From a checkpoint of a small multi-label audio tagger: layers 8.
Rows from block 5 of a small multi-label audio tagger, named by matrix and row number. Rows with one number belong to one neuron. Each number is 500 + 50 x the weight over its row's rms, rounded and kept within 0 to 999. All counts start at 0. Numbers have three digits each.
After each neuron's rows are labels from the 100 clips, of 14976, where the neuron reaches its highest value: "peak on" is the class under the peak. Only what is clearly more common there than usual is listed. The data: tunes sung on syllables by a formant synthesiser. In brackets: how many of the 100.
# fc1: MLP up (model.blocks.5.mlp.fc1.weight, 640x160), inputs 0-79
# fc2: MLP down (model.blocks.5.mlp.fc2.weight, 160x640, transposed), outputs 0-79

fc1.363:563512524469515553522458521466534505492614511514424416476500523452530488477516479502471520437420467588478577556563463480566545484525486487440516449464507510503474541520465546546520600522602502592561432545531476508478418518538520550440535513
fc2.363:485452526403504505376474367570502528535489508559514465504481526449557497524517484545553501561548504446473484554506469549387521467471426465430459530522474621518549567531486512523557548480392477555534469445498503514461493544550431455487409463
peak on: /ɑ/ (37)

fc1.394:491549629475531494541501472548456455486501447486460574510560514561587459544457494555485501437482513536578538605500387508476521491453484500561465573431519490498533536484534570504535436582560509615562443563505562607588491458536580530492518484
fc2.394:536452552452559454522543514556566456435558584460468496533509494504461441536510554549599532450475477400455519477482452503441511493410551506542483517531521472414465501486575629626481453554567460494523545472442526456469539514532560511510477483
peak on: /i/ (74)

fc1.593:587504541487483490503526588540540532466505533624434418490498520497511575440507549521480509513415520538455486434534489547593427448489526547523523483505417519412466520499496416640536473570499519458523450430440536535451501546522443555500508464
fc2.593:635565470411483520435545386468513446494538494645550432482362491528503512562525511513492539474496496573539498472588544446480462430514499470634451555522483544504494540546527527513569566546559518493583520503441507501488488554463431589467530452
peak on: /æ/ (32)

fc1.107:516427498489449524504509497488468427445486502593475551503461469456594493417536446525451477510594556616465521488525535505497508548533510472489491493585478374522433423505509479487503584504441436497556499506499501397546517549398451509544435486
fc2.107:507460570516447485531558486462516548607452490459454487536447503466531498509510593499539482463610510464530534517467471395562510417500416511478514436523463442454463552532438472482482427427477572447454526491617522412568502541443511544477470495
peak on: /e/ (30)

fc1.589:536514532579546424474480525521505509495493497559518463501557451479537446494427506494504486525470552495469441569477531575476583507481463511487550584447449552412510475462511415534551473687487492544419553507554480578482487451361544517498495479
fc2.589:603455583514526472503547448471484521506443517428392450538492555468556520349554514448500497409492518574491513481507519458489533509589496529457564496505432419404524501594436487441485418492531464583573453490506492489420471443438433433465522515
peak on: /i/ (34)

fc1.491:434450632458501501501474463426409559470417428568522531456490481481506419483486391518558505487552524503538526513555508486497598545536464482490478511436535504642506526515431391521524536496506616524587445505397444389474457490558470547488535572
fc2.491:498559459490485520463534386439506621502322525439574449527467528544501381563530526535485474496602426522553459495509503520513527381491477506579445547504565487472538562505506439527490511484521515419449539460538440459488446490460534449523505511
peak on: /u/ (28)

fc1.65:468488393503510429488489444476514507538482513535573520534473486405460483470565588483645462443450487549449463363590514479559443481487581506496474535498486473504557498469540488493569492633539552514493569480499447592456534509562465409455534480
fc2.65:503475512421555566597520479537556445457447495569551392484541528448510379510495481472451450480600552406544469507484504607604474462476489481465469500581484417481458515494530461510515556529499482428487566495425584543542415543505464480528514525
peak on: /e/ (34); /i/ (30)

fc1.426:462492511524566540578543572479418545416446454521524551465541485595494588554437564425452526558606490534493329529569476435487506479579547431498523519479580541421482451501470509523465558468522500550563573447386567534507405513480568577529549567
fc2.426:408484484558533459511378535447444458520528492478394520519413422516478520580500486502582444541491512533511533471555395465525538492576542442493510504474581469415538493502495501484519467459532412514460524490410555534461425502416569531535469443
peak on: /ɑ/ (29)

fc1.192:529509560529487563451554457463581536434492492491485574450568487484529575520506474576525492461488583500503444459532465485471504459545636435432445561551443547431475563371465486547459561458502519393511539493470461570468540392479588506559509486
fc2.192:470463595499505555562434567528538487464480438546492545493499520476560612502497560495449498469512425613480459484486496376449542612457472571480489464421533431553491456501388492492527608496473471482638528534407508471447404513432501581531489486
peak on: /e/ (76)

fc1.435:425482602560569471390455508457411510517523595435487561564555493504501506405411499435493544495526459503508481479540471503503510535475479483470512482495488568463424438477357523558607621583440517641531443551397511442526499508534515520514460617
fc2.435:449492480573485568535459380451454514425558462514440415535454475562471354524483436506501438543509566543547480488493476509489542482420428491467525494353533539451509443577435484575528527484471485512550474510499466487561501437576467447510533492
peak on: /i/ (50)

fc1.291:599521571436539466537504497539457425520554582529577598479492540534477388496426484515535479603480528504524428500484530545450515491487486534491443524516461571470426439491554544466508584559546465484538517435609474579473493438398469583578517447
fc2.291:521507532565531530497529517476533491595489495612468459501500510527435354502496472472605519390543439532509498528482481519448522554482499517591485508503466497490475544508453587482514527506483479516567579539470517548476562582571444483534510478
peak on: /æ/ (32)

fc1.496:532551413486500459491543464474506437496508431456455346544472489427494432494527554509508532548396509568453486533468519476572452454486448358458557400516541490525490463518498571542589472506476567555568411418561509573413495521530472461447454470
fc2.496:521444471394429547562473500528458510517559452392553414523525583499431519566492479507459423543476520494521468522504488489544538419462473477490487424546535567537557428515456487590509557471568509574580482387593539535552486538470436503442468484
peak on: /e/ (70)

fc1.160:445432675543461524485501476491487512487530518523490482592469560453450542505543562513495446506480513439447481512543517432486502555488611416557469504602548551504548457429449487549586510502550426568497481497372434495512596599422550444457505437
fc2.160:531510496399469514458543593451485475343515480432517538488551518480510392581471516402481468451587510490432467526483439487475513514551549558546544526522529455610495489440559530574567617519488453585590558576573482532515444544440468427514527483
peak on: /i/ (48)

fc1.199:494463608594549597490564555525511458434528596451447505600542540456533551527458504465523516564428581539424569475406459526564515548488435510508460509436487532466568444519580517564515515520452470505567488421495581454500445534497584635532595508
fc2.199:501496605536548600460596465564566556550480506457494489519571564512542406531466410568429527427497473564414577513433477471449493526445546476427490542524487499423606495490456452452462537549460576566460436434486519465411472447535466595487516413
peak on: silence (69)

fc1.634:519525419488512493573521496510514429497545642483403549459504496460559529429488481524505518429527429449446419556501490543481526485411567561535447487537522486461518549452610565501347414531584482476501514528570505650525531553480482443633493430
fc2.634:549510483392448555525515489555571468546522458489530574481536471530535471528459517498500500551515482503434515543518534524547545494474444433446485472514519512421412482474452479595440494500464528368474459474509482508422424475461481432573474486
peak on: /æ/ (61)

fc1.105:499487521490558507464450491487533526489419435466559464446465486460462511533478452476454474480547490489576457489493473508547402638481517460504689488609461445542497494502507418470539470473513547486472368499470562579508450518491504412564467470
fc2.105:470557473478504415506480444533592431525464462519524438517470483481461506457504565484471472466546475495523483459469458420555429595462519453467563474570486464531537538532564381521534447523497535505551284432509541613508425527493411403574541466
peak on: /ɑ/ (28)

fc1.420:527494529506503536544478456532564433490469460504516416490454576481525451536428516425483506453548438443598443534475417394449490504540583561536482530596426528484532591458470495529586576547589523488536490566610478492477516538479498513594515541
fc2.420:580525508386462522519581514443528457524495477476495435548447565500472548450545506474447525567459550537473439480528474532496535503385456529487441573506527562489512501477530458461570474511485374483511545460477533571528517514571504602510553473
peak on: silence (89)

fc1.250:427451568541469476488422518445510480417358385553428529457515446568487351487460484551557503477491456383505504529512541481554472460488497445560455547444494519435544503544406444584537444515488541522587507522475447414475482588560532529584512488
fc2.250:558498460473487465580463522573459511456578583421494496456480491531597431538559527499443533522544520656495499525414389535479525436526440505506520503486505456429462543471511429476588365501505486499524543462518522504572507471479487476394487499
peak on: /u/ (36)

fc1.525:499470463430488425576493405514511552516504514467440523459499528496629447514484447650487456479527438543415500435550489410538506479336563503477523498521538481542546491496527501477555538509534501491491472442497487447525475502506454494554538439
fc2.525:439552506511574559474595531486475497604483562518466504548494481517436490483537572435446556449536576474563512464428502443479527527634397542514483451570494560489546494540548569537433484510444517527501433449482503545519573464458448526386542583
peak on: /o/ (29)

fc1.544:455488562412455501499471533494434498546522591526516589460511447545546423491584539481486427524530545547522490562586428575475491464494475504520489452518499515470495501499392501443535525517433509577446503526421543489536438495490482409493512586
fc2.544:452497507460519376457473609446520496524498450520593495555572526516540570497437581482557493557534483507473468496485500515523470498416507473476489624538520520574544618453500434491428569548482465503492529375448502509529533546536537542544483470
peak on: /i/ (34)

fc1.179:519510472473477478562482503591427497493554546469444497510371505510487518482520511515549428523506394520496485503548463560499485400476490569450477544512552500442495499377579518522529406501519493522473492544579581549453491423452572496593509461
fc2.179:530496347452514500481406513522533477404475510540564570481584491491511509522556467504415516521543457468425557478544498515489566438416494511464442502435510456509421504551487532626534377565523507436392492483452412516539394502545521457499552528
peak on: /i/ (66)

fc1.254:544386501516491461456485521498418456500557560528536458558517537524566416585445493425534515542471536471505472590521481526553469473439439491538519510518421444511523505537596514511444577537510447468519385511480465651551447473452460533459505453
fc2.254:597490464506504508502483530506523490476431490435474549554453476487487391345499508414533403474500486541527525492534477483449593489496445550522476475364478505527471501524588578521594513531484573460514470529538428484534458482449380520536506443
peak on: /æ/ (63)

fc1.52:499539454555621537501512450530440468467570512477422547466519479561590662533483539402550497591538538484502467533524526663538525490479535575492474485526547528452442486533494525567629528509544491533437461615530563557390470447448521485480523470
fc2.52:492491616424515517585516506601520535578527489451605590640512534547475496449517518463408462522452503450460488500459488514512508562442503551547479540551507496517449470488591458586496496536560505408462478491452516479513459521563477558507511508
peak on: /æ/ (55)

fc1.59:556484545477477463486428499481454430504583452471461453540432583519473516494479557568430448483435513431453410519457542511465527559526560499452489529555510521511490467474445550433419478555451434438502387522455549457490365488451580526455403430
fc2.59:581449408493498461430490456549431452406557468530569512588493465551415361533399427521467467528482515485521516509420480509480555446546452547530433487511523608500531571508520436530460537535529448434534492522490527493477454465505584560544453520
peak on: /æ/ (35)

fc1.562:577505632522415522477529588482520448461472509428516474498490536456510516480485507510416513588522478486503459592482492493485520476450564406591446512447491495557593524472516424468446474483538514414478525501402463485537501468539439530472540508
fc2.562:400507512427473554395521576556541450400458578606509489501548575474472525487410525464619472568531529527440450495556513475489443496504454469512510497443533435541525537508594479493480492548543511358473567516450508488528448435556541509585528517
peak on: /e/ (51); /i/ (32)

fc1.379:464538533473444547457504468473469407509512426373469524520534508463495541551429597553437467542512564512544524397583547384469549556539510524595448558499445486491487533523429560467573455493510524515509481507548534550553492460510596520581531361
fc2.379:516501606539478473489553494494439506569503584502432546632471532495469681403511397523582486510464518635512448508491527528504510493489439471527478478467537506430505504535483526407564555439512426619473555474577460557571512536519463513579521506
peak on: /e/ (50)

fc1.538:438533476530501447568552567626448534519557409460471501536421479456453568543483469476541470526487509565451519519461461535595526520527528460532529428506544550467479548535520618428469384484516468481500480518508618551528523533562510480534539478
fc2.538:469478620542447503436511496539506466495539524442560428571464550539552576505419518562465522486439478556559499509525604487520494471554502566474501503514519544428475504441501493438455472440412417565445421564434534653552544473562468454573491522
peak on: /e/ (42)

fc1.368:502491473493459428542560592474502374543489466561489392440519567485493579503468547557557504491458466440454563516463484427554495436495552472458520375494478526515510552459519493483483498473527472436463545563442573459512462469565480503490597551
fc2.368:609503521436477541485506534498483522518526412464539477584470474479492561542578512476561463511558500634514449504518369508468454527440532483551526522502530520537536448507488398434511525444496526550471553470489524486485438417522460468579459513
peak on: /i/ (32)

fc1.319:605568397488476535524490450473497395542515546522579439480563518541508501510520534474510473580569512449491454517517516535502462432492553516483435561486481571583432500481592533489442493499471533484508434549612537604446515545443612566520534516
fc2.319:444507493390498540562504511428507559563493500424496403523487433460473538486440537587513534553504502500472553492512499489501418566495528511532568516472505435516519493551514530555498464512510505505547477496564556511397485531513470523547465421
peak on: /u/ (34)

fc1.526:534487462479486488494499552510486552491495562583518423436566494514434517530475465609475496533436563490465516594499411531486378483525461489601505565500461459516629551508609460506573552538570578478455525516497473489503467424626588484448479494
fc2.526:551492463509486454427524526534499522457475520481474467490474487505454495523511579538562484510564577606538559490492417379505520518566551461461563417545372462469530457519511517599464581387481532497560516541510500558476519380408428543425537420
peak on: /o/ (31)

fc1.563:511453545595441587523579485554475505519526445563502544492560438441566551500506430471561499450542475494510548458478445513551559458530465491473486432489501456470517515447461503483511477560553515536560532533491499550480474436418577500548346468
fc2.563:432562406567425584507550508511504461423555510491436401476518498483495596527535441457410438461620403472501456470556522424481478525384452449461536475494527483531487553450468450499437522494536459579417562490458536550577504501592484520419543487
peak on: /æ/ (37)